Weights of a small segmentation model: norm rmsnorm, 12.3 epochs.
Rows from block 8, named by matrix and row number. Rows with one number belong to one attention dimension. Each number is 200 + 40 x the weight over its row's rms, rounded and kept within 0 to 999. All counts start at 0. After the name is the row's rms in percent of the matrix's.
# v: attention value (model.blocks.8.attn.v.weight, 256x256), inputs 0-85
# proj: attention output (model.blocks.8.attn.proj.weight, 256x256, transposed), outputs 0-85
v.35,117,210,166,179,204,189,205,255,263,215,203,168,237,223,165,291,217,132,107,179,182,176,204,170,170,200,148,129,197,259,237,177,243,229,196,209,217,181,278,216,228,211,198,205,166,171,271,136,202,194,221,172,186,169,223,275,199,316,233,150,297,200,249,204,214,246,186,231,213,254,136,188,287,199,215,177,180,165,294,195,210,154,145,212,208,233,193
v.36,109,193,144,136,219,214,169,153,163,116,219,209,161,231,174,167,177,186,228,225,176,249,167,183,207,193,182,191,217,200,206,177,179,184,252,210,148,179,191,233,209,231,196,211,196,202,254,150,169,198,170,222,196,286,215,235,189,290,161,251,211,213,144,166,188,189,195,270,276,186,210,185,135,192,206,149,195,197,180,253,189,216,191,244,181,193,242
v.37,107,185,216,190,170,197,201,193,221,234,184,142,250,147,270,307,185,215,153,195,231,172,232,207,193,213,223,211,189,172,227,147,245,225,208,178,168,199,302,163,199,154,207,249,216,220,214,197,240,171,263,281,180,155,223,144,253,168,210,123,208,185,225,248,231,179,193,208,205,178,248,187,251,235,241,148,233,201,117,248,165,205,202,241,204,175,144
v.38,111,218,188,238,175,232,225,283,218,217,252,179,190,196,172,228,240,189,219,229,176,236,190,294,254,211,252,149,217,237,176,208,154,219,211,229,195,200,191,159,261,116,214,208,186,169,211,164,166,246,217,130,133,239,193,260,218,253,144,279,177,191,189,209,239,120,196,184,178,122,192,188,214,216,195,180,189,138,245,259,205,230,220,236,190,170,193
v.39,117,192,220,205,189,151,187,269,255,302,243,163,250,256,194,214,193,115,235,225,185,187,208,241,138,187,217,340,278,306,199,175,184,258,175,165,209,182,178,249,144,186,241,149,218,182,205,221,178,218,303,183,209,222,255,223,157,241,248,228,192,240,250,164,299,234,224,102,209,195,181,185,140,146,203,211,197,215,167,110,229,248,193,199,217,212,224
v.40,110,175,123,240,189,195,245,224,221,228,212,208,164,177,226,204,250,216,165,282,159,185,199,128,169,215,184,206,256,137,244,294,208,173,170,207,207,263,133,190,150,138,175,257,207,142,188,187,180,127,155,158,161,239,243,165,144,241,116,221,145,156,253,230,259,223,195,204,211,225,257,161,140,153,241,239,223,200,208,207,226,153,209,180,207,304,154
v.41,095,223,290,193,168,203,206,92,250,189,249,188,148,192,217,240,176,245,227,274,185,234,130,188,268,149,213,193,235,149,212,227,181,269,174,248,190,186,174,268,178,234,175,203,124,138,207,244,237,260,216,187,218,206,179,265,150,216,207,131,159,219,163,190,171,153,174,183,166,160,230,127,207,160,224,185,158,239,184,202,201,218,278,181,245,161,187
v.42,107,218,186,164,184,194,243,224,218,244,224,209,164,204,255,197,191,151,102,265,257,165,247,184,187,152,150,186,186,253,229,188,222,223,185,180,208,205,182,222,252,82,133,185,215,190,198,247,230,196,250,239,202,202,205,279,189,243,163,185,249,203,245,196,219,211,228,263,137,208,141,102,230,152,173,154,253,171,232,139,146,207,194,223,227,159,269
v.43,120,175,104,178,164,194,196,223,243,213,178,252,207,226,225,225,213,185,205,198,195,201,263,157,222,207,289,302,217,212,150,143,203,230,172,264,158,228,227,194,201,148,241,162,250,235,232,40,237,156,194,193,191,190,148,199,182,240,246,187,184,180,203,184,186,185,152,187,162,164,185,180,252,289,233,243,204,252,224,158,213,213,174,230,202,174,191
v.44,102,185,258,133,152,221,217,179,149,185,243,186,171,172,186,250,239,129,247,186,193,159,172,221,211,167,201,191,151,231,185,190,218,194,187,202,240,145,221,207,292,311,231,169,202,249,169,151,163,168,220,199,184,146,202,170,232,208,155,200,227,126,262,206,148,137,245,252,199,243,278,247,169,178,240,205,233,239,198,149,168,227,211,210,243,212,222
v.45,106,200,170,264,212,262,196,191,161,171,250,189,163,137,215,235,175,224,200,195,251,234,207,162,154,238,176,161,205,158,274,157,173,160,208,164,136,177,218,242,213,197,146,206,147,203,217,264,205,236,206,189,219,204,186,190,184,195,240,168,169,252,156,158,177,161,207,192,239,201,183,165,165,231,245,208,204,213,118,167,167,205,293,230,240,208,221
v.46,107,229,132,186,177,190,248,192,223,237,214,239,214,263,210,182,205,235,196,139,179,188,223,206,293,202,259,172,235,196,223,193,187,96,163,158,164,185,138,186,220,264,186,161,213,166,171,216,211,196,184,223,249,198,205,153,118,190,182,176,153,198,211,188,272,207,169,190,170,172,212,199,326,171,153,105,166,211,203,285,177,236,126,228,158,122,282
v.47,103,182,199,231,180,191,209,225,174,241,246,183,193,223,172,181,165,191,216,206,232,196,172,238,146,179,245,245,221,172,243,199,214,241,226,189,208,223,214,202,260,207,182,167,191,193,235,141,215,228,198,221,186,228,243,177,222,226,157,166,263,201,230,160,137,135,244,235,253,146,191,173,175,211,217,185,190,187,226,232,171,196,304,174,165,216,154
v.48,095,209,322,171,208,181,177,162,228,208,215,195,139,199,172,172,268,216,269,138,261,221,210,109,135,194,239,187,280,196,260,254,155,237,176,254,250,148,176,205,162,212,177,214,218,163,161,165,161,210,134,197,231,222,218,216,182,202,214,205,156,248,210,219,245,181,214,216,227,201,233,225,167,165,196,224,130,232,193,140,183,203,211,186,226,173,223
v.49,110,223,186,252,206,212,139,219,195,116,215,229,205,149,216,166,194,149,230,254,130,212,216,208,168,161,200,280,214,207,214,199,231,213,171,238,234,189,197,220,247,161,196,230,183,163,185,214,196,147,210,138,221,182,220,150,164,228,171,240,207,169,241,130,209,215,227,190,208,160,174,233,211,189,183,173,160,204,190,211,202,242,214,210,235,187,224
v.50,110,228,144,139,215,180,127,158,177,171,165,199,182,183,142,149,226,200,178,225,191,196,208,192,251,152,260,306,184,150,172,135,209,186,184,177,140,181,151,139,217,200,156,197,206,219,148,237,157,200,237,192,221,226,172,165,247,171,204,292,194,193,184,217,203,191,156,231,166,190,148,242,321,189,208,179,209,157,203,144,233,165,201,227,230,247,282
v.51,107,238,268,149,233,237,198,157,125,153,176,191,213,188,205,176,202,209,239,242,204,165,202,202,131,233,194,282,209,210,200,285,221,225,201,142,195,233,224,224,212,259,247,183,152,185,161,228,186,247,208,236,119,214,155,152,183,166,234,231,92,174,212,287,245,210,169,210,205,169,247,201,166,145,221,200,186,186,249,103,251,236,246,238,219,235,173
v.52,102,197,140,207,185,245,193,286,169,178,209,263,202,221,214,155,212,184,214,180,255,192,148,175,217,188,266,175,133,152,177,196,176,240,204,208,159,225,181,199,119,258,203,204,232,207,196,231,218,172,226,184,242,191,150,187,170,233,248,202,163,178,296,176,211,169,175,134,259,235,222,175,147,139,181,159,138,220,192,117,203,240,209,150,223,212,187
v.53,107,228,106,200,250,182,189,188,216,200,132,239,236,218,238,210,255,185,202,240,150,175,222,215,174,290,204,121,237,239,225,188,210,216,164,298,165,185,151,211,175,153,186,195,171,253,204,150,234,203,146,161,187,274,188,166,216,224,118,222,225,178,160,151,213,148,242,178,213,225,296,169,159,209,186,251,244,225,212,209,197,196,164,226,201,160,252
v.54,113,208,215,208,195,193,110,221,166,208,176,212,221,249,209,197,159,281,248,168,265,239,262,210,249,247,201,174,155,124,205,139,178,119,217,195,160,179,257,159,165,244,212,194,250,198,213,267,238,193,197,192,168,218,213,141,210,161,162,187,174,225,116,184,131,160,221,173,267,214,222,223,169,298,162,228,232,159,150,125,185,212,226,174,186,175,211
v.55,111,177,228,79,163,194,155,202,176,163,239,202,64,184,168,199,235,204,230,153,186,166,232,283,212,174,182,310,147,278,189,258,234,181,120,206,191,182,105,212,174,199,197,227,179,154,114,114,225,227,242,247,224,157,226,309,183,265,244,176,157,198,230,129,264,254,272,178,234,195,175,252,171,155,218,150,214,132,230,215,189,216,179,209,247,227,220
v.56,109,224,243,192,217,202,182,202,204,126,172,171,158,209,198,193,167,109,155,209,159,212,168,164,236,168,94,158,196,151,194,152,189,168,155,243,134,142,143,206,206,227,195,189,217,244,216,85,226,198,224,193,242,203,137,249,270,293,209,280,258,267,156,212,165,234,207,267,208,179,172,192,272,269,168,116,155,234,206,186,248,224,255,255,214,178,190
v.57,098,155,195,221,171,238,202,261,152,209,215,173,231,241,153,195,171,195,191,195,232,197,172,203,220,212,241,175,148,230,244,190,229,208,174,289,216,186,168,199,301,259,191,187,235,180,174,167,222,136,253,234,271,117,175,191,266,185,101,174,136,144,191,266,159,176,161,176,145,219,124,240,160,223,237,225,133,267,274,195,188,223,224,238,199,153,124
v.58,102,208,172,159,173,211,226,196,158,177,223,217,263,205,224,213,199,178,168,173,154,262,185,169,247,135,227,77,160,166,152,137,140,232,212,204,183,218,169,186,138,187,233,200,250,182,185,192,225,227,233,270,157,183,252,192,201,164,212,219,338,163,185,200,238,222,208,198,181,153,152,189,166,160,149,266,216,126,245,216,140,227,180,143,198,189,170
v.59,099,247,180,174,169,137,173,207,203,182,179,158,202,209,179,147,199,148,195,209,200,162,215,127,221,187,227,131,176,220,260,149,127,214,173,174,235,197,237,182,116,138,216,124,201,248,199,203,171,213,176,215,214,192,201,157,270,132,223,169,277,147,238,238,211,275,165,163,172,129,157,194,189,209,249,250,177,212,259,212,223,144,166,157,182,186,242
v.60,106,211,158,199,158,227,182,159,224,237,201,208,152,224,215,172,192,217,167,157,239,184,215,187,211,209,200,240,210,201,209,187,199,164,258,174,227,141,214,215,226,209,218,219,192,226,210,299,174,195,229,294,176,200,195,174,221,201,174,177,198,147,172,186,206,129,237,217,206,213,145,244,209,159,248,152,165,196,168,283,112,165,199,212,144,188,195
v.61,114,220,213,245,190,167,202,169,205,261,248,181,208,129,194,231,192,144,223,134,183,209,170,147,257,251,186,234,153,234,251,251,167,254,208,200,197,197,218,262,185,169,244,128,185,177,138,245,244,132,130,172,209,249,251,236,153,203,180,215,241,164,143,171,206,177,197,197,195,253,178,154,219,165,202,208,208,292,221,176,242,161,154,130,199,158,174
v.62,099,168,150,110,200,177,228,149,187,190,186,173,218,293,214,191,236,206,175,130,155,187,304,216,250,238,232,171,227,140,212,204,258,138,281,139,215,158,269,266,223,237,218,295,127,202,198,198,146,194,179,238,183,184,161,160,247,206,259,275,199,209,219,257,209,185,195,215,145,205,179,250,225,218,222,141,216,221,210,213,238,183,195,231,261,166,188
v.63,114,126,188,240,180,213,259,249,195,237,166,206,266,155,235,293,229,184,297,127,236,210,268,173,228,161,262,184,276,252,261,270,134,243,215,184,178,187,219,206,143,206,242,207,251,120,182,177,137,214,266,193,157,207,175,171,201,235,225,299,209,180,215,200,203,135,136,208,137,203,215,240,226,261,186,221,279,196,240,198,247,179,157,137,201,142,200
v.64,080,222,196,272,212,213,138,188,171,199,243,273,166,154,199,122,208,199,229,182,233,197,219,207,122,129,228,185,280,205,142,276,239,202,239,171,256,189,189,186,269,102,201,213,148,146,187,209,148,186,228,225,190,284,206,185,238,197,227,123,148,222,238,166,182,151,144,220,157,154,226,158,287,178,204,199,190,219,215,213,190,257,182,187,222,187,232
v.65,092,227,200,236,253,178,226,183,180,194,164,227,210,233,221,190,267,226,249,205,191,201,216,189,230,184,145,156,185,196,209,154,148,145,166,229,182,216,161,246,296,117,189,191,252,218,213,141,220,167,131,164,161,153,223,180,193,81,267,165,215,184,142,183,157,136,241,162,127,293,137,163,236,181,194,205,204,284,151,208,250,145,295,273,182,244,210
v.66,091,178,203,207,185,158,193,161,161,183,193,137,166,226,251,212,148,278,201,154,182,193,160,100,244,168,252,208,191,195,169,212,231,181,186,190,238,176,218,285,191,276,149,225,183,195,243,196,167,216,184,220,211,224,126,169,204,267,287,178,222,242,184,232,185,176,185,215,227,183,219,227,126,147,176,197,163,140,120,186,226,196,208,181,242,181,154
v.67,090,232,185,236,148,196,218,238,210,228,216,165,216,143,218,212,125,176,153,193,184,159,174,159,216,255,197,252,261,255,201,180,183,241,178,227,164,231,223,158,225,172,185,155,296,176,167,245,197,245,192,195,203,173,179,105,231,183,176,146,207,228,173,202,147,248,252,226,236,263,142,214,230,214,207,233,151,176,212,165,167,268,216,243,130,160,195
v.68,096,187,227,283,212,237,178,124,224,212,199,223,185,247,260,224,188,182,163,179,229,223,321,212,227,218,175,115,125,215,141,175,195,195,115,180,157,202,231,202,192,190,155,159,101,169,158,154,204,209,206,178,196,228,171,198,192,219,250,145,254,161,182,238,183,226,163,229,183,262,206,157,196,235,210,195,212,201,255,163,170,219,182,235,188,252,179
v.69,099,194,256,151,198,255,236,205,207,283,212,179,287,116,225,242,192,188,165,196,274,216,152,249,172,168,214,158,257,265,245,247,189,227,180,174,222,203,103,155,164,179,214,210,181,215,182,196,216,212,253,239,213,206,229,217,153,211,161,189,238,193,146,141,242,182,197,226,189,180,242,202,157,174,207,286,196,181,196,262,205,154,159,125,213,196,197
v.70,093,175,235,179,181,245,167,182,228,203,125,228,241,213,217,266,271,172,270,160,172,205,119,125,157,207,162,251,205,218,222,193,198,212,183,153,129,169,155,194,204,215,185,214,286,221,140,163,190,269,134,263,273,179,201,238,226,266,203,229,200,182,215,145,258,184,196,227,165,231,167,202,154,97,211,217,226,183,258,199,185,181,174,154,207,196,214
v.71,101,231,160,140,223,212,227,222,213,178,144,251,240,242,200,196,208,191,239,252,171,299,193,142,125,245,193,195,120,218,178,172,179,151,171,253,154,197,235,181,143,193,170,107,254,214,161,211,188,220,179,200,170,131,207,203,91,181,189,237,202,235,202,267,204,217,148,248,138,231,189,226,274,170,219,176,202,166,228,230,231,246,200,195,227,223,236
v.72,103,162,176,151,238,204,182,190,198,213,224,209,253,213,197,172,265,140,174,226,168,243,210,245,217,180,148,165,161,223,203,127,214,285,184,230,209,184,152,247,192,160,215,255,217,221,221,179,156,155,168,176,225,224,290,185,180,199,150,200,223,230,245,200,159,137,180,200,213,219,194,190,268,182,140,171,193,233,183,144,183,248,167,208,192,194,261
v.73,089,253,220,267,220,212,180,149,270,197,224,229,254,170,179,248,206,235,252,243,271,199,159,161,233,184,238,203,236,143,193,157,250,188,274,219,216,226,209,284,213,194,219,235,162,200,227,164,221,207,247,226,172,253,192,209,172,210,217,195,264,218,233,180,146,199,208,263,224,259,177,190,243,219,208,198,229,221,275,236,207,177,166,214,166,224,211
v.74,095,206,208,194,136,175,229,185,252,205,207,250,156,193,249,273,259,284,194,234,185,201,159,243,273,283,165,187,171,183,217,229,249,225,247,206,185,178,181,192,163,131,215,98,221,191,127,159,233,215,113,137,210,160,309,156,187,176,167,232,230,250,127,159,167,193,174,113,101,294,210,152,259,138,214,230,150,212,213,167,255,220,189,258,233,199,220
proj.35,112,236,176,159,181,223,146,201,193,209,214,221,132,191,226,174,242,358,170,165,194,158,209,162,193,215,240,123,191,202,169,207,133,141,125,206,197,235,183,217,211,141,226,180,181,239,160,213,214,206,145,214,149,256,211,185,224,186,172,207,115,251,147,160,226,184,241,167,165,165,276,184,154,234,199,167,212,147,120,214,212,218,184,293,246,154,129
proj.36,113,245,179,178,109,181,193,243,134,241,172,203,231,153,248,201,196,205,160,148,197,211,200,194,161,217,138,198,185,188,172,243,268,250,206,166,164,160,194,215,211,130,182,186,156,149,201,172,254,186,192,265,177,126,133,138,238,190,239,135,156,197,211,179,169,217,201,211,227,189,279,165,236,201,157,262,239,241,211,121,180,149,223,164,172,180,165
proj.37,104,195,224,179,162,243,309,190,149,151,237,219,168,272,214,135,188,236,199,176,198,232,161,234,217,217,229,221,140,218,146,186,191,148,181,266,236,220,161,228,201,221,172,176,214,157,210,162,149,230,195,174,213,258,209,235,190,223,247,181,244,220,248,171,214,209,214,131,249,102,160,162,173,149,165,164,226,194,268,303,215,210,169,173,222,235,225
proj.38,110,178,263,197,206,211,232,220,221,235,153,218,258,170,174,153,120,178,227,202,197,186,152,154,179,196,181,176,223,186,223,168,240,219,263,272,264,210,276,234,205,250,282,144,187,164,218,175,286,155,240,168,181,146,196,138,224,153,253,181,167,227,257,184,213,240,216,279,186,247,234,197,185,192,156,217,156,127,208,202,252,178,187,234,265,170,185
proj.39,114,172,244,245,189,207,142,147,257,162,173,171,96,216,258,154,285,215,198,209,256,274,184,192,227,270,168,120,198,169,222,209,201,191,277,218,178,193,268,147,223,230,219,197,198,248,212,189,194,197,145,162,246,262,142,187,220,192,156,175,223,211,236,159,138,144,222,248,177,244,246,222,288,223,157,212,189,176,190,271,203,187,154,264,219,245,185
proj.40,110,228,209,187,233,213,176,186,178,157,200,194,279,181,208,126,82,170,227,132,223,211,249,226,280,151,203,256,153,216,84,201,169,236,243,219,242,160,244,126,196,263,184,204,267,293,206,201,178,233,257,191,215,184,187,246,173,219,278,188,156,200,182,205,122,174,239,186,198,197,169,192,252,296,170,171,156,208,183,272,219,170,154,172,216,151,233
proj.41,093,261,130,222,165,173,189,118,203,185,220,236,187,229,239,162,253,141,206,160,192,195,237,161,166,228,227,235,251,245,198,177,233,170,187,187,216,221,215,175,180,152,215,281,254,176,165,170,173,244,138,138,159,229,138,190,250,169,165,228,199,185,215,175,171,175,168,160,168,240,174,215,233,228,182,221,252,140,240,139,258,248,213,173,234,213,250
proj.42,112,181,227,229,245,224,242,162,202,216,205,177,202,193,158,111,208,212,219,205,196,204,218,271,230,212,258,130,199,182,249,214,168,247,216,225,172,248,224,192,217,251,162,232,272,285,176,209,219,214,136,156,201,257,198,145,222,136,116,270,144,174,104,223,201,179,178,281,193,230,257,241,155,210,222,174,170,166,143,243,191,188,232,222,201,187,153
proj.43,116,220,235,259,165,229,197,207,201,163,164,206,222,133,157,137,216,180,202,100,283,194,163,262,241,229,149,49,186,189,154,268,239,170,162,147,204,174,142,232,204,191,179,195,205,113,183,236,136,204,242,199,241,199,250,243,217,235,171,133,275,268,189,222,191,222,241,198,223,174,219,176,270,190,197,188,162,158,209,264,206,176,171,187,210,142,178
proj.44,103,202,144,205,273,188,229,273,187,224,188,248,215,213,216,117,119,174,161,187,174,229,177,232,234,137,202,239,207,219,202,218,223,195,247,116,168,167,208,256,178,191,222,226,176,188,189,129,228,219,202,244,221,222,231,294,260,169,175,165,235,268,130,160,146,233,154,187,189,225,258,197,138,120,155,214,143,205,213,216,172,185,231,165,170,207,222
proj.45,107,146,190,53,156,169,235,269,244,205,177,183,284,219,217,218,214,200,166,186,225,171,176,291,201,116,225,303,202,252,199,210,216,244,155,240,278,193,249,167,196,227,248,175,187,177,170,95,228,214,184,176,205,176,194,190,186,244,183,259,271,238,301,236,197,175,192,199,153,181,208,174,297,109,212,209,191,174,281,138,181,228,171,143,241,195,245
proj.46,101,191,213,251,223,179,245,194,209,111,234,192,178,165,174,201,170,210,201,210,209,173,173,187,158,228,217,216,205,230,226,168,226,239,247,245,197,251,281,236,192,139,212,236,242,205,231,205,202,153,222,112,166,210,242,226,240,211,99,214,154,152,179,176,210,145,207,172,215,169,253,153,122,206,221,298,159,177,247,175,219,159,195,211,140,229,208
proj.47,101,219,294,209,173,223,206,176,214,198,145,160,177,180,199,180,201,230,271,131,158,213,185,162,229,161,137,241,189,156,183,163,279,243,166,212,196,165,181,200,135,185,218,183,192,152,168,190,231,159,214,238,218,211,203,240,190,210,212,211,191,248,168,246,209,281,165,141,199,188,218,170,295,150,141,212,236,221,111,180,223,209,147,193,182,226,184
proj.48,108,133,121,207,157,216,159,168,202,224,227,171,175,191,232,159,195,123,151,196,184,149,142,218,174,191,177,207,204,171,126,201,181,225,279,155,192,262,224,186,295,196,193,256,197,167,222,177,193,185,214,262,151,243,137,143,240,278,223,91,145,176,146,189,239,242,113,195,160,195,191,223,151,249,217,288,248,151,122,184,233,210,221,176,145,202,187
proj.49,112,99,177,291,130,199,216,247,198,244,218,189,168,247,196,244,249,159,207,117,213,205,198,200,195,206,263,161,219,210,218,222,235,182,208,254,185,145,252,243,196,228,208,209,192,208,249,206,220,247,226,239,114,172,201,212,173,160,176,141,179,271,223,265,182,171,238,214,168,279,223,227,192,272,193,214,171,199,206,207,187,162,205,185,198,211,153
proj.50,106,221,249,298,205,202,213,184,239,195,267,177,287,152,230,204,236,228,227,189,209,212,241,182,186,167,155,167,212,172,256,244,152,213,248,145,271,224,274,177,167,234,237,255,169,202,158,230,199,158,221,207,142,121,232,144,208,259,180,115,203,144,198,157,199,219,202,147,166,175,155,161,203,232,234,188,194,198,224,214,178,249,151,177,175,190,189
proj.51,104,233,183,284,164,202,254,138,211,275,186,139,168,162,225,233,188,191,136,171,171,227,123,131,257,155,168,241,176,223,248,184,169,164,229,177,181,243,201,176,286,170,168,152,267,220,175,191,215,165,171,182,197,190,196,313,174,166,206,146,264,209,196,200,199,216,208,193,155,197,157,198,143,129,234,179,212,236,207,205,194,148,127,169,173,196,229
proj.52,104,175,204,295,209,150,198,194,210,242,126,144,222,251,170,167,183,174,187,227,198,204,292,187,199,187,140,221,156,200,206,197,209,157,195,134,252,201,263,174,196,202,197,199,187,224,214,213,173,173,250,186,220,254,210,191,192,159,208,198,144,171,106,170,195,191,181,220,173,207,187,235,248,247,254,139,246,145,191,195,216,242,141,245,188,227,149
proj.53,104,193,262,150,200,232,151,321,152,224,218,127,196,155,168,200,196,202,178,187,193,267,191,127,125,216,191,179,125,201,242,196,210,201,266,188,260,170,268,175,226,243,207,201,190,187,196,228,186,229,251,243,235,123,193,214,159,159,165,223,121,224,223,212,210,216,249,202,253,168,199,185,235,226,158,227,161,185,147,197,243,150,156,204,231,222,114
proj.54,117,210,141,103,240,153,329,212,197,151,221,196,187,181,196,222,160,199,173,173,193,157,134,122,147,187,189,196,161,207,248,200,181,224,200,213,202,237,186,166,198,106,127,265,134,241,213,178,170,165,148,181,184,212,181,243,248,238,195,205,217,187,230,221,272,265,188,178,180,207,112,199,254,73,217,172,137,202,188,208,251,244,212,186,202,198,162
proj.55,112,235,200,184,158,138,166,125,253,160,106,230,168,237,222,184,186,173,186,239,158,170,147,204,171,229,197,96,289,168,201,156,207,169,199,222,208,194,251,240,126,220,106,166,247,202,242,196,162,220,145,157,159,238,189,171,190,249,147,104,155,208,85,202,128,210,195,297,214,216,221,208,244,217,201,254,207,101,129,129,161,214,202,191,158,217,190
proj.56,106,180,215,174,190,204,202,266,219,220,228,233,231,148,146,234,178,228,206,191,197,216,180,194,176,197,244,207,194,202,145,222,231,222,235,141,199,208,246,222,219,270,199,181,226,177,237,203,192,242,171,174,194,162,177,156,167,109,176,185,149,155,218,201,216,206,213,141,215,272,194,208,73,169,222,246,197,195,191,190,144,197,205,177,204,184,214
proj.57,106,290,241,214,269,189,264,279,242,222,226,191,185,182,184,188,189,265,191,270,204,195,216,201,166,192,203,215,201,239,139,208,147,218,256,94,164,236,219,205,126,164,181,194,142,217,232,152,257,163,222,213,235,207,246,205,227,219,193,233,222,152,190,180,194,275,137,209,230,170,231,157,185,210,244,202,217,205,200,206,175,206,200,205,194,199,255
proj.58,108,205,180,175,220,195,203,271,209,186,165,243,230,197,236,212,205,289,274,152,243,232,224,213,223,264,156,312,191,194,230,165,249,213,191,196,214,179,270,208,296,262,157,114,198,184,183,143,219,219,185,157,226,171,148,230,174,221,193,220,143,227,210,220,207,246,197,222,216,166,198,217,147,179,180,167,279,236,149,276,208,114,170,183,163,175,245
proj.59,103,150,259,160,140,239,165,183,244,159,213,226,131,211,203,248,198,191,270,246,103,196,204,237,197,212,223,207,186,176,140,204,179,196,196,181,231,196,233,136,224,244,179,202,174,148,225,248,205,231,217,105,148,213,237,272,171,290,146,211,219,177,190,172,152,261,203,198,247,160,177,136,146,195,216,236,192,205,126,271,166,225,203,191,188,245,278
proj.60,101,183,170,203,180,165,253,269,169,162,226,184,194,172,144,207,145,231,231,267,178,166,219,191,200,227,255,195,246,184,134,168,180,183,235,202,173,245,179,222,267,219,183,268,204,118,250,179,229,175,175,199,211,170,274,243,238,204,200,220,271,186,178,259,228,222,213,169,222,172,207,188,347,186,169,276,148,256,236,224,246,251,211,117,240,213,240
proj.61,107,250,164,239,230,218,175,206,221,162,213,204,181,246,207,180,206,249,207,231,223,205,139,193,194,201,240,194,239,220,247,202,209,194,237,237,199,186,208,227,184,192,167,219,146,163,232,236,200,248,219,212,159,252,139,187,182,156,176,223,172,185,217,279,152,174,236,180,202,123,202,201,249,202,209,198,203,155,193,290,177,202,215,208,213,234,208
proj.62,103,134,269,306,172,231,182,220,222,163,214,219,189,188,159,161,196,198,194,253,91,189,136,230,235,218,177,300,186,247,234,187,170,186,191,236,142,174,230,210,130,161,180,107,191,176,191,228,250,205,243,164,166,213,154,164,168,160,206,159,163,153,151,216,199,196,241,146,198,175,118,164,133,180,190,287,179,227,333,233,175,256,166,199,206,189,206
proj.63,111,298,244,226,228,199,159,154,210,241,227,217,235,245,259,145,208,262,136,201,191,152,136,196,245,237,227,239,236,125,150,202,249,169,250,147,250,237,241,195,228,180,190,259,154,192,220,204,208,244,160,146,236,183,163,145,203,150,216,213,118,259,211,216,220,224,165,164,254,259,188,163,204,204,223,230,199,204,228,184,189,226,234,275,220,241,203
proj.64,089,239,191,191,211,246,316,213,178,220,225,159,226,200,155,289,151,135,212,244,123,185,201,224,288,212,249,248,145,202,251,144,171,244,165,213,145,192,226,203,137,208,196,164,193,176,260,130,242,216,193,225,291,188,274,182,129,232,197,263,249,200,243,260,239,277,187,226,241,165,177,181,152,258,272,198,208,219,176,198,185,165,174,190,159,176,141
proj.65,087,223,153,193,205,184,162,180,164,149,195,198,173,193,173,84,145,169,97,214,178,110,194,239,155,244,173,192,166,157,179,232,216,217,240,127,155,184,256,157,106,218,209,198,172,206,199,278,216,245,259,249,236,212,178,201,206,282,180,174,214,170,193,254,183,260,173,264,256,121,224,214,201,216,180,209,230,170,239,203,193,276,146,156,238,212,170
proj.66,091,263,225,188,208,218,250,241,218,236,197,172,200,138,171,178,283,221,254,248,246,173,262,298,251,153,169,186,199,206,206,200,274,292,234,198,145,172,163,123,196,199,184,249,230,204,165,162,154,190,195,194,189,182,253,200,142,194,173,201,133,160,229,165,202,228,198,174,215,216,140,214,133,201,254,168,214,256,244,174,222,165,171,211,203,249,250
proj.67,095,213,222,169,291,199,160,178,167,206,160,203,185,203,192,173,308,220,178,223,233,251,314,214,221,123,93,160,162,176,237,222,154,170,226,218,226,248,199,255,152,239,207,225,127,192,265,170,189,131,210,226,221,151,246,240,207,178,203,244,190,131,186,114,210,190,168,183,239,200,199,174,164,194,216,196,228,223,185,211,302,203,199,184,234,206,210
proj.68,100,171,212,200,201,224,254,264,154,172,201,202,190,194,171,161,201,211,264,187,233,172,110,134,186,182,178,245,290,153,258,176,230,184,271,205,234,167,247,183,208,165,223,209,299,213,240,282,210,230,203,204,218,170,209,139,219,206,184,201,140,221,198,155,204,217,223,137,224,162,285,236,231,149,197,178,221,260,126,285,165,208,240,180,209,215,246
proj.69,092,210,203,246,148,199,200,209,286,148,231,217,143,180,197,259,181,179,208,216,174,181,224,121,237,252,164,204,167,148,117,207,190,157,239,203,246,247,258,224,278,233,201,205,282,193,278,202,235,108,198,140,195,203,201,267,190,192,228,257,139,222,255,275,114,256,167,159,174,225,130,195,149,225,219,180,191,201,219,117,186,244,160,215,215,208,183
proj.70,099,159,115,219,152,128,232,233,205,208,229,153,161,154,190,150,184,165,149,233,221,180,234,218,193,229,222,194,210,158,164,227,245,227,206,284,271,129,242,188,175,136,133,192,175,146,246,237,159,203,250,145,159,214,216,160,222,148,211,196,215,218,221,223,194,203,182,185,251,135,171,164,208,218,189,227,184,233,176,228,219,256,265,222,184,240,279
proj.71,092,154,169,258,202,233,207,124,250,200,268,195,192,162,219,153,195,189,166,204,268,171,190,258,226,127,176,190,213,184,224,229,132,171,202,144,168,272,177,212,237,174,275,239,79,229,242,219,215,208,285,241,190,196,236,198,278,194,274,128,195,168,201,176,206,135,241,154,257,191,250,130,176,271,183,253,240,172,187,204,146,205,177,201,133,167,214
proj.72,106,183,194,185,223,149,180,189,215,307,165,238,204,234,172,210,182,175,160,154,237,175,183,214,196,253,222,204,191,159,201,279,185,144,208,236,247,250,230,183,161,274,159,182,159,224,232,218,251,212,212,213,229,177,105,219,180,202,272,290,200,175,164,188,223,233,227,266,161,214,179,189,125,199,220,212,172,114,209,212,208,211,198,257,167,234,190
proj.73,089,202,188,159,177,184,212,219,181,258,160,193,206,242,162,149,193,172,173,251,203,252,183,206,209,216,176,208,211,239,209,303,166,187,213,189,181,212,184,163,176,194,181,164,255,227,215,183,192,137,170,199,235,246,233,218,204,215,218,174,159,240,252,195,253,227,174,162,201,141,240,231,130,243,199,183,142,229,145,164,151,232,262,194,147,172,154
proj.74,090,171,151,237,222,207,155,210,145,190,234,174,226,128,157,187,155,201,206,200,258,231,203,154,109,203,219,225,269,170,219,149,111,117,165,275,213,278,211,189,229,205,201,321,176,213,300,219,156,217,317,237,194,227,67,236,186,177,210,214,137,171,223,188,232,193,213,196,289,136,111,222,160,203,233,150,274,181,243,259,200,254,214,168,232,237,174